A small multi-label image tagger, trained from scratch.
Model: 1.87M parameters, norm batchnorm, activation elu.
Data: 203450 training examples, 4.4 epochs.
Rows from block 12, named by matrix and row number. Each number is 128 + 24 x the weight over the matrix's rms, rounded and kept within 0 to 255. All counts start at 0.
# b510: branch 3 first 3x3 conv (model.blocks.12.b5.1.0.weight, 72x36x3x3), inputs 0-11, a 3x3 kernel for each
b510.5 [128 128 128  95 128 128 128 152 128 128 128 157 128 128  95 128 128 128 128 115 128 128 128 128 128 128 128 128 128 128 156 181 148 128  94  47 128 128 155 128 128 128 128 128 128 128 128 167 198 162 144 128 128 128 128 128 128 128 128 128 128 128 128 128  89  96 176 128 128 164 128 128 128 128  93 128 128 128 128 128 128 128 128 188 128  85 128 128 128 128 128 128 128 128 128  76 128 128 128 128 128 128 128 128 128 183 128 128]
b510.6 [128 128 128 111 128 105 128 128 128 128 128 128  76 128 128 110 128 128 149 180 149 128 128 128 158 128  85 128 128 128 128 128 128 191 190 128 128 128 128 128 128 128 128 128 128 128 128 128 192 128 128  98 128 105 147 128 128 181 157 128 128 128 103 128 128 128 128 128 128 128  99 128 128 128 128 128 128 168  82 128 128 128  95  82  63 128 128 128 160 155 128 128 128 102 128 128 128 128 128 128 128 128 128 128 128 157 128 128]
b510.7 [128  92 128 128 128 128 203 128 128 128 128 147 128 128  75 159 179 128 128 128 128 128 128 128 182 128  73 185 168 173 128 128  90 128 128 107 128 128 128 128 176 128 128 128  83 128 128 128 128 128 128 128 128 128 149 128  67 128 128 165 128 128 128  39 128 128 128 128 128 128 128 128 128 128 100 128 128  62 128 128 128 128 128 128 165 193 160 128  98  74 169 128  77 128 128 128 128 142 153 163 128 128 128 128 147 128  95 128]
b510.8 [128 128 128  84 128 169 128 128 164 167 128  75 128 128 128 128 128 128 128 128 128 128 128 128 151 151 155 128 128 128 128  68 128 128  73 128  84  93 128 128 128 116 128 128 128 128 128 128 128 128 128 128 128 128 180 128  46 241 181  67 174 173 128 128 128 128 152 128  79 128 128 128 147 161  66 128 128 128 128 128 128 128 128 164 128 128 128 128 128 128 128 128 128 128 128 128 128 128 128 161 128  89 158 128  63 128 128  91]
b510.9 [ 83 128 128 195 201 128 128 128 128 128 128 128 128 128 128 101 116 117 128 128 128 128 108  97 128 128 128  58  76  54  94 128 128 216 206 179 128 128 128 128 128 128 128 128 128 210 161 128 128 148 154 128 128 128  99  71  72 128 128 128 152 154 157 128 128  95 128 128 108 128 128 128 128 128 128 101 128 128 128 128 128 128 159 167 128 128 128  96 128 128 128 128 128 128 149 128 128 128 128 128 128 128 128 128 128 158 128 128]
b510.10 [128 154 128 128 128 128 165 180 128 128 128 128 128 128  66 128 146 128 128 128 128 128 128 128 128 128 128 128 128 128 128 128 128 155 158 141 128 128  82 128 128 128 128  72 128 205 128 128 128 128  74 128 128 128 128 128 168  90 128 128  79 128 128  89  81   0 147 128  79 153 128 105 128 128 128 128 128 128  84 128 205 128 128 128 128 128 103 128  88  73 170 128 128 128 128 128  94 128 128  93 128 142 128 128 179 104 128 128]
b510.11 [128 128 128 128 128 128 128 128 128 128  79 128  98 128 166 128 178 169 155 128 128 128  89 128 128 128 128  90  77 128 128 128 217 128 128 175 128 128 128 164 128 128 128 128 128 128 199 188  94 128 128 128 128 111 128 128 128 128 128 128 127  96 128  68  79 103  62 128 155 128 199 214 128 193 128 128 182 155 165 128  85 128  78 128 128 128 115 128  83  43 128 128 128 180 128 128 128  42  66 128 128 128 200 128  68 128  72  85]
b510.12 [128 128 128 128 128 128 128 128 128 128 128 128 128 128 128 128 128 128 128 128 128 128 143 128 128 128 128  62 128 128  33  62  21  20  34   0 128 128 128  75 105 128 128 128 128 128 128 128 172 176 128 128 128 128 128 128 128 128 128 128 110 109  92 128 128 128 128 162 128 112 128 128 128 128 128 128 128 128 128 128 128 185 128 193 128 128 147 128  75 128 128 128  98 128 128 128 128 128 128 128 128 128 128 107 108 202 128 128]
b510.13 [163 164 174 128 128 145 128 128 128 128 128 128 128 128 128 150 128 128 157 128 128 128 128 128  65  85 128 128 148 128 172 194 128 128 128  87 178 176 152 128 114 169  41  75 128 128 128 191 128 128 128 128 128 128 143 128 128 128 128  82 128 158 128  67 104  56 146 128 128 177 153 128 128 128 128 205 172 177 128 128  88 128 101 128 107 102 149  54  49 212 173 160 128 128 128 128 128 128 128 128 128 128 123 128 128  91 128 207]
b510.14 [147 128  66 128 128 128 128 159 200 128 128 128 128 128 128 128 128 128 128 128 128 128  89 112 164 128 128 128 128 154 128 128 128  87 115 114 128 112 128 128  88 101 176 146 128 100 128 128 128 128 128 171 128 128 107 128  57 128 128 128 128 128 128 128 156 128 128 108  85 128  92 128 128 128 128 128 128 128 128 128 128 128  96 128 128  78 128 222 189 207 128 128 128 128 128 128  84 110 128 128 128 128 128  63 128 128 128 128]
b510.15 [128 128 128 128 154 185 128 169 128 128 128 107 128 128 128 128 128 128 175 128 150 137 128 128 128 128 128 128 128  93 128 128  93 128 128 128 128  84  85 128 128 128 128 128 128 128 155 168 128 128 128 128 128 128 167 128 150 196 128 171 176 139 179 128 158 128 128 128 128 128 158 128 128 128 128 128 128 128 128 128 128 128 128 128 128 128 128 128 128 128 128 128 128 128 128 128 128 128 128 128 107 128 143 102 128 128 128 146]
b510.16 [ 83 128 128 128 148 128 128 128 128 128 128 156 128 128 128 128 128 128  97  46 165 128 177 182 165 128 128 128 128 128 128 155 164 128 128 128  98 128 192 158 191 128 128 128  78 128 128 128 128 128 128 128 128  71 185 152 128 128 128 127 128 128 128  52  45 128  87 128 206 128 128 128  73 128 192 128 182 128 161 128 128 128 192 128 128 128  86 128 128  80 128 128 128 128 128 151 128 128 128 128 128 128 128 128 128 128 128 128]
b510.17 [122 113 128 128 128 128  70  79  59 128 128  88 128 128 128  68 117 128 128 128 128 128 128 128  99 128 128 128 128 128 128 128 128 128 128 199 223 128 128 128 128 128 128 100  74 128 128 128 128 128  88 128 128  83 128 128 128 122 104 128 157 135 187  96 128 128  90 128 128 128 152 128 128 118 128 170 155 128 128 128 169 157 128 128 128 128 128 177 128 128 128 128 128 128 128 128 128 128 128 128 128 128 128 128 128 142 128 128]
b510.18 [128 128 128  86 128 128  87 128 128 128 128 128 128 128 128 147 128 128 128  86 128 128 128 159 128 128 128 128 128 117 128 128 128 128 128 176 128 128 164 128 128 166 111  76  69 128 163 128 128 128 128 128 128 128 128 100 128  84  92  81 128 182 128 128 128  84  61  71  76 128 128 128 139 128 128  96 106 116 128 128 128 128 162 171 128 128 128 128 128  99 128 128 128 128 128 128 128 128 128 128 128 128 128 128 128 109 128 105]
b510.19 [128 128 128  78 128 128  51  60 128 128 128 128 128 128 128 128 128 115 128 115  99 128 107 128 178 128 201  67 128 128 128 128 128 203 128 100 128 128 128 128  89 128 160 128 171 128 128 128 128 128 128 128 128 128 186 128 128 128 128  90 134 128  84 150 128 128 128 128  49 128 128  81 128 128 128 153 128 162 128 141 152 128 128 144 128 128 128 128 128 128 128 128 128 128 128 128 128 128 128 102  86 128 128  90 128 190 128 128]
b510.20 [128 128 128 128 128 128  65  82  91  81  85  88 128 128 128 170 128 179 128 128 128 128 128  98 128 128 128 128 128  81 128 128 128 128 128 128 128 128 105 128 128 128 128 128 128 128 128 128 128 128 128 128 128 128 128 128 128 128 128 128 128 128  48 128 128 128 128 128 128 128  99 128 128 128 128 128 128 128 128 128  99 128 128 148 128 128 128 128 128 128 128 128 128 128 131 128 128 128 128 128 128 128 128 128 128 128 128 128]
b510.21 [128 128 128  77 128 128 128  42  77 128 128 128 128 128 128 128 101  97 128 128 147 128 128 154 128 128 128 178 128 128 128 128 128  89 128 128 128 128 128 184 128 128 128 128 109 128 128 128 128 128 128 128 128 152 128 150 166  73 116 156 128 128 128 128 128 128 128 128 128 128 128 128 128 113  86 174 157 128 149 128 161 128 128  74 128 128 101 128 128  75 128 128 178 128 128 128 128 128 128 175 128 150 128 168 157  99 105  80]
b510.22 [128 140  97 128 152 128 128 140 128 128 128 118 128 141 128 128 168 170 128 128 128 128 172 128 128 128 128 177 128  83 128 133 128 115 128 128 119 128 128 128 158 128 128 128 128  65 128 156  72 128 128 102 128 128 128 128 128 128 128 128 128 157 128 147 100  67 250 128  53 128 128  80 142 128 128 128 128 209  64 128 128 128 103 128 128 128 128 120 128  71 128 146 152  74 128 128 128 143 128 116 128 128 128 128 128 128 128 128]
b510.23 [128 174 128 128 106  52 128 174 128 128 128 128  93 128 128 112 128 128 128 128  84 128 128 128 128 128 128 128 128 175  53 128 208  25 128 218  84 128 128 128 128 147  57 128  74 128 128 108 128 128 128  85 128 128 128 128 128 128 128 163  77 128 191 128 128 128 128 128 128 106 128 100 128 135 128  97 128 128 128 112  86  73 128 128 128 128 128 128 128  41 128 128 128 128 105  95 155 128 178 128 128 128 128 128 128 113 128 128]
b510.24 [203 175 128 128 164 161 128 128 128 128 128 100 128 128 128 155 154 128 157 128 128  56  52  89  85  88 113 180 128 128 171 128 128 128  90 118 146 128 128 128  93 128  97 128 119 128 128 128 128 128 128 159 173 128  86  62 109 128 128 128 163 151 130 128 128 156 128 128 128 128 128 150 128 170 128  83 117 128 128 128 128 128 128 149 128 185 128  97 128 101 128 128 128 128 128 128 128 128 128 186 128 158 128  98 128  92  93 128]
b510.25 [128 128 128 128 128 128 128 165 128 170 128 128 128 128  82 128 128 128 128 128 128 128 128 180 128 128 104 110 128 128 128 128 159 128 145 185 128 128 162 165 128 128 128 128  76 128 128 128 109 128 128 102 128 128 128 167 128 100 128 128 128 128 128 196 176 128 165 128  98 128 106  99 166 128 128 128 128 128 128 128 128 128 128 128 128 128 125 128 128  76 128 128 128  70 128 128 128 128 128 128 128 128 128 128  80 128 128  74]
b510.26 [128 128 128  84 128 128 128 153 128 128 166 147 128 128 128 128 128 128 161 128  63  90 128 128  86 128 156 128  88  79 128 128 128 205 128 128 128 128 101 128 158 157 109 128 154 105 112 128 128 128 128 128 128 161  94 128 128 128 105  97 163 128 128 128  96 102 128 128 128  97 128 128 128 128 128 128 128 169 128 128 117 152 128 128 128 128 128 128 128 147 128 128  98 128 128 128 128 153 150 128 128 128 128 128 128 128 128 153]
b510.27 [128  72  75 192 102 128 201 147 161 118  86 128 128 128 101 128 128 128 128 128 104 174 146 128 128  87  76 128 128 128 128 114  83 128 128 128  47  60 128 128 128 152 128 128 128 128 128 128 171 128 128 128 128 128 128 128 128  90 102 128 128 128  97 128 128 128 128 128 104 128 128 104 128 128 158 128 162 128 101 128 102  63 119 128  99 128 128 207 128 181 128 128 116 128 128  64 128 141 128 128 128 128 128 128 128 128 128 128]
b510.28 [128 128  73 128 128 128 128 128 128 110 128 128 128 128 128 128 172 187  64 128 101 128 163 128 128 148 128 128 128 119 128 128 102 128 128 128  88  57  44 152 164 170 128 183 128 128 128 128 128 128  98 117 128 128 172 192 128  84  40  67 128 128 128 128 157 128 128 159 174 128 128 128 128 128 105 151 128 128 128 128 128 128 128 128 128 141 128 144 152 128 128 128 128 128  87 108 128  86 128 128 103 128 128 128 128 128 128 141]
b510.29 [128 165 128  87 164 128 128 128 128 128 128 128 128 128 128 128 128 128  97 145 196 128 128 128 128 128 128  50 128 156 128 128 178 128 143 160 128 128 128 128 128 128 128 128 128 113 128 128 128 128 128 152 128 128 183 128  79 146 128 128 128 108 128 128 128 128 128 128 101 128 128 128 128 128 128 128 107 128 118  97 128 128 128  89 141  63  55 128  89 128 128 100 105 128 128 171 128 128 128 128 128 128 128 118 128 128 128 128]
b510.30 [128 161 128 128 128 128 128  87 128 128 147 160 128 128 163 128 128 128 193 167 128 128  89 159 104  95 158 128 128 128 128 119 128 128 128 128 128 128 128 128 128 128 106 128 128 128 128 128 169 128  78 128  97 128  92 108 128 128 128 128 128 128 167 128 128 162 128 128 128 128 150 155 128 128 178 128 128 128 128  52  68 128 128 166 114  94 128 128 128 204 128 128 128 128 128  64 128  91 128 144 128 128 128  55 128 128 128 210]
b510.31 [174 187 143 108 128 128  84  86  97  82 128 128 128 128 128  98 128 128 128 128 128 128 128 128 128 164 128 151 128  82 128 128 128 128 128 128  84 128 128 128 176 128 163 185 128 128 128 128 128 128  86 141 128 128 128 128 128 143 128 111 139 128  95 128 168 168  91  94 128  85 128 128  90  95 128  68 128 149 128 176 128 175 155 156  68 128 128 128 128 128 160 128 112 128 128 128 128 128 146 128 128 128 101 101 128 128 128 128]
b510.32 [ 41  89  23 128 158 128 194 164 128  92  99 128 128 128 128 128 128  83 128 128 128 128 128 128 128  81 128  75 128 128 128 128 128 128 128 128 165 128 128 128 128 128 121 128 128 181 151 195 112 128 128 203 161 128 128 164 128 128 128 128 148 128 128 128 128 128 128 128 128 128 162 142 164 128 154 128 128 128 128 128 128 128 128 128 128 128 128 128 128 175 128 128 128 128 128 128 120 128 128 128 128 128 128 128 128 128 128 128]
b510.33 [128 128 128 128 128  67 128 128 128 128 128 180 128 128 185 128 128 141 128 164 128 174 171  96 170 173 128 199 128 101 203 196 101 158 128  93 128 160 167 128 128 128 128 128  91  72 128 128 128 128 128 128 128 168 177 128  98 128 128 128  92 128 128 128 128 156 128 128 128 128 128 128  91  92 128 128 128 128 128 128 128  43 128 255  60  34 128 170 128 128 128 128  83 128 174 163 128 128 128 128 128 128 128 128 128 128 128  93]
b510.34 [ 86 128 128 128 128 128 106  61 128 128 128 128 128 128  99  78  70  80  97 128 128 128 158 173 128 128 128 128 128 128 171 128 128 160 128  95 128 128 128 128 128 136 128 128 128 128 128 171  92 128 128 149 128 128 128 128 128 128  78 128 172 128 155 128 128 128 128 128  80 128 128  75  69  81  86  84  61  80 128 128 155 128 128  80 128 128  63 128 128 100 128 128 128 128 128 128 128 128 128 128 128 128 139 128 128 155 155 128]
b510.35 [128 128 128 128 128 128 128 128 128 128 128  70 128 128 128 128 159 128  82 128 183  65 128 188  77  87 128  99 128  81 128 128 128 169 128 128 128 128 128 128 128 128 128 128 128  66  90 128  82 128 167 128 128 128 128 128 128 128 128 128 128 128 128 173 128  85 174 128 128 128 128 128 128 128 128 128 128 128 128 128 128 182 128  47 191 169  92 128 128  95  87 128 128 159 128 128 166 128 162 128 128 128 128 128 128 128  83 128]
b510.36 [128 128 128 128 128 128 158 128 128 128 128 128 128 128 128 128 128 183  93 128 128 128 128 128 104  93 128 161 152 159 100  51  92  93  37  40 128 128 128 128 144 128 128 116 102  77  78  68 128 162 170 102 128 178 173 150 168  89  67 128 113  85 108 128 128 128 128 128 128 128 128 128 166 161 163 128 128 128 128 128 128 128  96 128 128 128 128 128 128 128 128 128 128 128 128 128 128 128 128 177 139 174 128 128 128 128 104 106]
b510.37 [152 103 128 128  78 128 128  86 128 105 128 128 128 128 128 128 163 128 117 128 128 128 128 128 128 128 160 128 140 128 128 128  79  92 128 128  95 128 170  99 128 146 128 128 128 119 128 186  79  91 170 128 128 128 190 128  67 128 128  86 160 153 128 128 128  69 128 128 128 128 128 140 128 128 164 128 128 128 128  99 128  42 128 195 100 128 202 128 128 162 128 128 128 128 128 128 128 128 128 128 128 128 128 128 128  71 128 128]
b510.38 [128 170 128  62 128 128  82 128 128 128  97 128 108 100 151 128 168 128 128  72 128  98 128 194 178 147 128 128 128 128 128 128 128 128 128 128 160 128 128 128 128 148 179 128 154 128  23 179  58  48 216 179 165 128 128  93 128 128  87 128  97 128 128 128 128 128 128 112 128 128 128 128  83 128 159 216 195 128 128 128 128 128 128 128  89  63 128 128 128 135 128 173 128 128 128 128 128  90 128 128 128 128 128 128 128 128 128 128]
b510.39 [ 59 160 128 121 179 128 128 152  87 128 128 128 128 128 128 128 128 128 128 128 128 128  85 128 128 128 128 128 128 150  81 128 128 128 128 128 128 128 128 128 128  87 128  95 128 128 150  86 128 128 111 128 128 128  39 128 178  93 128 162 128 179 128 128 128 128 149 128 128 128 109 128 171 128 128 109 128 128 128 128 128 255 193  58 191 128  34 128  24  68  80 128 165 128 128 128 128 128 128 128  88 109 128 128 128 128 128 128]
b510.40 [128 128 128 128 175 170  54 128 128 115 128  79 128 128 100 128 176 183 162 128 142 128 128 128  67  87 128  48  78 128 128 128  88 197 177 128 203 171 168  72  94  64  82 128  86 128 104 128 128 128 128 128 128 128 128 128 103 128 149 128 128 128 128 128 128 128 128 128 128 128 128 128 128 128 128 128 128 128  69  85  79 175 128 128  84 128 128  49 128  55 128 128 128 128 128 128 128 128 128 128 128 128  62 105  78 147 151 128]
b510.41 [195 128 178 128  84 128 128 104 128 128 128 128 128 128  83 128 128 128 152 128 128 204 128  17 158 128 128 128 128 128 128 128 128  92 128 128 128 128  63 192 128  57 128 167 128 142 128 102 128 128 128 107 128 128 128 128 128 128 167 205  90 128 128 128 128 128 128 128 128 104 128  68 128 128 117 152 120 109 128 128 128  81 128 128  76 105 128 128 128 128 128 128 128 128 128 128 128 128 128 128 128 128 128 128  78 128 128 128]
b510.42 [ 83 128  91 128 128 188 128 128 128 180 128 110 155 128 128  83 101 128 165 128 128 128 128 128 128 128 128 128 128 128 128 128 128 161 128 128 128 128 128 145  99  96 151 128 128 177 128 128 181 144 169  73  41 128 128 128 128  83 128 157 128  96 128 128 128 128  97 128 128 102 128 128 161 198 189  82 104 128 152 128 128 128  73  91 149 117 128 151 128 177 128 128 128 128 128 128 128 128 128 128 128 128 128 106  91 128 128 154]
b510.43 [182 186 128  78 128 152 128 210 128  83 100  97 128 128 113 128 128 128  96 128 128  46  83 128 128 128 164 201 128 128 128 128 128 128 128 128  68  66  44 128 128  90 162 164 128 128 128 157 128 163 128 128 128 128 128 128 145 128 128 128 128 128 128 104 128 128 128 128 128 128 128 128 128 128 128 128 128 146 128 128 128 189 188 107 128 128  89 128 128 128 128 128 128 128 128 128 128 128 128  68  89 117  87  73  89 169 171 201]
b510.44 [128 107 128 128 128 147 128 128 170 128 159 128 128 128  81 128 128  99 128 128 149 128 128 128 102 128 162 140 128  89 128 105 128 128 128 128  97 128 128 128 128 128 128 128 128 128 128 128 128 128 128 105 128 128 128 128 128 128 128 128  95 128 128  99 160 163 128 153 128 128 128 128 128 137 128 128 155 165 128 128 128 128 128  94 128 128 128 101 128 128  70 128 158 128 165 128  95 128 128 149 128 128 128 128 128 128 128 128]
b510.45 [ 64 106 117 128 128 128 128 161 188 128 128 128 128 128 128 128 160 128  99 128 155 128 128 128 142 128 128  61 128  92 162 205 171 128 128 128 128 128 128 128 128 107 128 128 105  76 128 128  74 128 154 128 128 128 128 163  91 128 128  96 128 128 128 186 128 128 128 128 128  82 128 128 128 128 128 128 148 155 102 114 128 128  85  75 128 128 112 128 128 128 128 128 128 128 128 128 128 128 128 128 128 128 149 128 128 128 120 128]
b510.46 [128 128 102 128 128 128 128 128 128 156 143 128 128 128 128  98 107 128 138 133 128 128 108  86 189 128 128  94 128 117 128 139 128 128 137 128 138 168 128 164 128  69 179 128  70 128 128 128 128 128 128 128 128 128 128 128 198 128 128 128 128 128 128 128 128 154 128 128 128 152 128 128 128 128  99 128 128 128 128 128 128 166 128 115 140 100  86 188 128 128  93 128 163 128 128 171 128 128 128 128 128 158 128 106 105 128 128 128]
b510.47 [128 128 128 128 128 128 128 128 128  94 128 128 128 128 114 128 185 174 128 128 128 164 128  80 128 128 105 128 128 128 128 128 128 128 128 128 128 168 128 128 128 128 128 128 128 128 159 128 192  79  23 128 128 105  92 160 182 128 128 128 128 140 128 112 128 128 128 128 128 162 128 128 143 128 128 128 128 186  57 128 162 128 128 128 128 128 128 128 128 128 128 128 128 128 128 128 128 128 128 128 128 128 128 128 128 128 128 128]
b510.48 [128 128 128 128 128 128 116 128 182 128  96 128 128 128 128 128 128 128 114 128 174  70 128 128  85 128 169 128 128 114 128 128 128 128 169 128  83  99 142  50 128 160 128 162 175  66 128 128 128 128 128 149 162 128 128 128 128 128 128 128 128 128 128 211 128  59 128 128  88 128 128 128 128 152 128  51 128 196  85 128 207 128  90 128 128 128 128 128 150 190 128 128 128 128 128 128 128 128 101 128 128 128 128 128 128 128 140 172]
b510.49 [128 128 168 128 128 128 128 128 128 161 128  83 157 128 128 128 128 128 166 128 104 128 128 128  89 112 128 128 128 128 128 128 128 128 170 128  91  94 128 128 140 171 128 128 128 128 128  56 160 206 128 128  88 128 128 179 128 128 128  97 128 128 128 148 128 128 128 128 128 128 128 128 159 156 128  51  81 128  89 128 128 128 128 145 128  98 128 128 189 128  98 128 128 128 128 128 143 128 128 128 128 128 128 128 128 128 128 180]
b510.50 [128 128 128 128 128 128 128 107 128 148 141 128  71 128  94 128 128 128 128 128 128 128 103 128 108 128 128 128 128 128 128 128 128 128  81 128 147 128 128 128 128 128  84 128 128 102 128  99 128 128  84 201 162 128 128  80 100 128 122 168 157 128 128  95 128 128  59 128 128 128 128 128 128 128 180 128 128 128 128 128  97 128 128 128 128 128  83 128 128 128 156  89 128 128 119 128 128 128 128 146 128 128 128 128 128  57  97 128]
b510.51 [128 128 187 128 128 128 128 128 128 128 128 128 128 152 192 105 107 128 128 160 128 128 128 128 128 128 128 128 128 165 128 128 189  58 128 128 128 128  98 157 128 128 128 128 128 109 128  75 105 148 128 169 128 128 147 161 176  83 128 128 128 128 128 128 128 128 128 128  99 128 128 128 203 170 128 152 128  94 128 128 162  81  62 128 128 128 128 128 128 128 128 128 128 128 128 128 128  75 128 128 128 128 128 146 158 128 128 128]
b510.52 [ 85 128  72 194 156 128 128 128 152 128 128 128 128 128 128  82 103 128 128 157 128 128  85 128 128 190 185 156 128  90 198 128 128 128  78  56 128 128 128 106 128 128 128 175 128 167 178 177 128 128  87 128 128 188 128 128 128 179 128 128 128  88 128 199 207 165 100 128 128  86  80  87 128 128 128  79  96 128 128 152 168  80 128 128  90 128 128 128 128 128 128 128 128 128 128 163 128 128 128 140 128 128 128 128 128 128 128 128]
b510.53 [162  95 115 171 113  89 128 112 128 107 128 181 128 143 189 128  63  63 128 128 128 128 128 128 128 128 128 128 128 128 128 128 151 128 128 168 183 128  88 128 128 128 128 128 128 128 128 128 128 128 128 128 128 128 128 128 128 128 128  72 154 128 128  63  70 128 128 149 157 128 131 148 128 128 128 128 128 128 170  92  90 128 128 128 128 128 148 128 128 128 166 128 128 153 128  88 128 128 128 103 128 128 128 128 128 128 128 146]
b510.54 [128 128 128 128 163 128 128 128 128 128 128 128 128 101 128 128 128 128 128 128 128 128 128 128  96 128 128 128 128 128 128 128 128 176 189 128 128  72 128 128 128 152 128 128 153 128 128 128 106  62  77 128 128 128 128 128 128 148 128 128 128 125  93 128 128 128 149 128 128 185 163 128 128 185 178 128 128  86 128 128 125 172 128 128 128 128 197 128 128 128 128 128  93  69 128 128 128 128 159  99 128 128 128 128 128 177 128 128]
b510.55 [128 128 128 128 128 128 128 128 128 128  91 179  81 128 128 103 128 128 159 174 128 128 128  69 128 128 128 155 128 128 128 128 128 128 160  87 128 128 128 128 128 128 128 128 128 128 128 128 175 146 128 128 128 128 128 168 128  89 128 102 128 128 128 128 128 128 128 128 128 103 128 152 128 128 128 128 128 157 106 128 128 103 128 153  65 128 173 128 128 128 128 169  88 128 128 128 155 128 128 101 128 150  73 128 167 128 128 128]
b510.56 [157 197 184 128 128  98 128 128  80 128 128 128 128 128 128 128 128 128 128 128 165  77 128 106 128 128 128 111 118  88 128 197 128 168 191  89 128 128 128 128 128 132 128 128 128 128 128 128 155 128 128 128 128 128  96  43 128  97 112 180 128 176 155 128 128 128 128 128 128 128 128 162 128 128 128 128 128 103  93 128 128 128 128 128 128  91 128 128 174 208 128 163 128 100 128 128 128 128 128  92 100 128 128 128 175 155 128 128]
b510.57 [128 128  63 128 199 128 128 128  97 128 162 158 105 128 128  83 128 128 148 128  91 157 160 128 111 128 128 128 128 128 128 128 128 111 158 177 140 100 110 159 128 128 128 128 128 128 118  84 199 187 128 163 128 128 128 128 128 128  86 128 128 128 128 128 128 164  98 128 196  69 128 159 128 103  93 193 155 128  77 100 128  55 128 155  83  91 156 128  81  86 128 106  66 128 128 128 100 107 128 148 128 190  71  41 128 128 128 128]
b510.58 [128 128 128 128 128 128 104 103 106 128 128 128 128 128 128 162 179 157 128 128 128 128  90  84 128 128 128  89  55  44 128 173 173 128 128 169 128 128 128 128 128 128 128 120 128 128 128 128 128 128 128 169 128 128 128 128 128 128 128 179 128  93 128 187 206 182 128 128 128 128 128 128 128 128 128 128 128 128 128 128 128 128 166 171 128 128 128 128  65 128 128 128 128 128 128 144  93 112 128 128  70  60 128  99 128 172 128 207]
b510.59 [128 128 128 128  58  41 128 128 128 128 128 128 128 157 162 128 128 128 160 166 178  72  48 128  98  74 128 128 128 128 128 184 128 128 128  98 167 128 128 128 128 128 128 128 128 128 128 128  99 128 151  84 105 150 128 128 128 128 128 195 101 128 128  59 128 128 128 128  90 128 128 128 128 128 165 128 128 128 128  90  77 128 128 128 185 128  69 174 145 128 128 128 128 102  80 128 128 167 164 128 128 114 128 128 128 128 128 128]
b510.60 [128 128 128 128  99  81 128  91  72 128 128 128 128 128 128  84 128 128  76 139 128 128 128 160 104 128 169  68 128 214   4  82 232  66 122 155 128 128 128 128 128  82 128 128 128 128 128  73 128 128 128 128 128 161 128 175 128  95 128 128 128 155 154 128 155 128 128 128 128 128 128 128 128 128  69 128 128 110 183 177 128 159 128 128 128 128  85 128  90 128 128 128  69 128 128 128 161 128  82 128 161 157  97 128 128 128 128 173]
b510.61 [128 128  96 128 128 128 128 128 242 128 128 128 141 128 128 128 128 128 128 117  77 128  70 128 155 192 171 128 128 128 128 128 128 128 128 128 128 128 128 128 128 128  85 128 128 128 128  67 128  37  78 175 141 167 139 128 128  95  87 100 128 159 194 128 128 128 128 185 155 128  91 105 128 128  92 128 173 128 128 128  82 104 188 128 128 169 148  58  76  51 128 128 128 128 128 128 128 128 200 128 128 128 128 150 156 128 128 128]
b510.62 [150 128 167 128 128 128 128 128  94  89 134 134  88 128 128 128 128 128 128 187 143 128 128 128 128 101  97 184 154 128 185 128  93 128 128 128 128 128 128  92 128 128  94 128 128  86 205 128  13 158 151 161 128  52 128 128 128 104 128 128 183 128 128 146 128 128 146 128 128 128 128 128  91 105 128 162  54  40 128 128 178 128 128 128 128 159 150 101 128 128 128 106 127 128 128 128 128 162 128 128 128 113 128 128 128 128 128  63]
b510.63 [168 128 128 128 128 128 128 128 128  95 128 128 128 128 128 128 128 172 128 128 128 128 128  88 128 128  84 128 128 128 128  83  46 128 128 128 128 128 128 128 128 128 128 128 128 128 128 128 159 128 128 128 128 128 128 128 128 128 166 128 128 128 128 128 128 175 128 183 180  84  72 128  91 128 128 128 128 169 128 128 128 155 128 128  57 118 128  94 128 128 128 128 128 128 128 128 128 128 128  68 128 128 128 128 128 167 128 128]
b510.64 [128 128 128 177 128 128 128  85  21 128 128 128 128 128 128 128 128 128 128  68 128 128 169 178 128 151 128 128 128 128 128  84 128 165 128 128 139 128 128 128 128 128 180 185 128 202 128 128 128 128  63 118 128 128 128 128 128  97 128 128 128 128 128  61 128 128 128 128 180 128 128 159 128 128 128 128 128 128 128  94 128  90 128 128 128 128 128 180 169 170 148 128 128 128 128 128 128 128 128 128 128 128 128 128 128 128 128 128]
b510.65 [128 128 128 106 128 128 128  97 128  79 128 110 128 151 128  75 103 128 144 128 110 164 128 128 128 128 146 128 128 128 191 154 141 128  99 102 128 128 128 128 128 159 128 128 128 190 128 128 128 128 128 128 128 128 197 128 128 156 128  82 128 128 128 128 128 128 128 128 128 128 128 128 128 128 128 128 128 128 128 128 174  90 128 128 113 128 128 128 128 128 160 128 128  90  91 128 128 128 128 128 128  97 164 128 128 128 128 128]
b510.66 [128 128 128 128 192 128 128 128 128 128 128  93 128 128  83 128 128  91  94  87  54 113 113  84 128  92  74 128 128 171 128 183 199 128 128 128 128  86  99 128  89  92 167 128 128 128 128  93 128 128 128 128 128 128 128 128 161 154 128 156 128 128 128  74  89 128  84 128 163 128 128 128 128 128 128 128  79 128 172  98  97 163 128 192 128 128 202 128 128 128 128 128 128 128 128 174 128 128 128 128 128 128 105 108 128  79 128 128]
b510.67 [128 128 128 128 128 128  77  96 128  95  64 128 140 113 128 175 128 128 128 128 128 100  92 108 114 128 128 128 128 152 107 128 128  96  92 128 128 128 172 128 128 128 128 128 128 128 187 128 128 128  74 128 128 128 179 128 128 128 128 128 128 128 128  18  57 128  91 128 191 128 128 190 128 158 149 128 128 128  88  82  60 128  81 128 128 128 128 128 128 145 158 172 128 128 128 128 128 128  99 146 128 128 152 128 128 128 103 128]
b510.68 [128 128 183 128 128 128 128 128 128 128 110 128 128 128 147 128 109 128 128 128 128  68  79 111 128 128 128 128 128 128 128 128  99 128 128 128 128  96 128 128 128 128 128 150 163 128 128 128 128 128 128  94  98 128 128 141 128 128 128 128 128 101 128 128 128 128 128 128 156 128 128 128 128 128 112 128 128 100 128 128 128 128 128 128 128 128 128 128 128 128 128 128 128 164 128 128 174 128 128 128 128  65 128 128 128 128 128 147]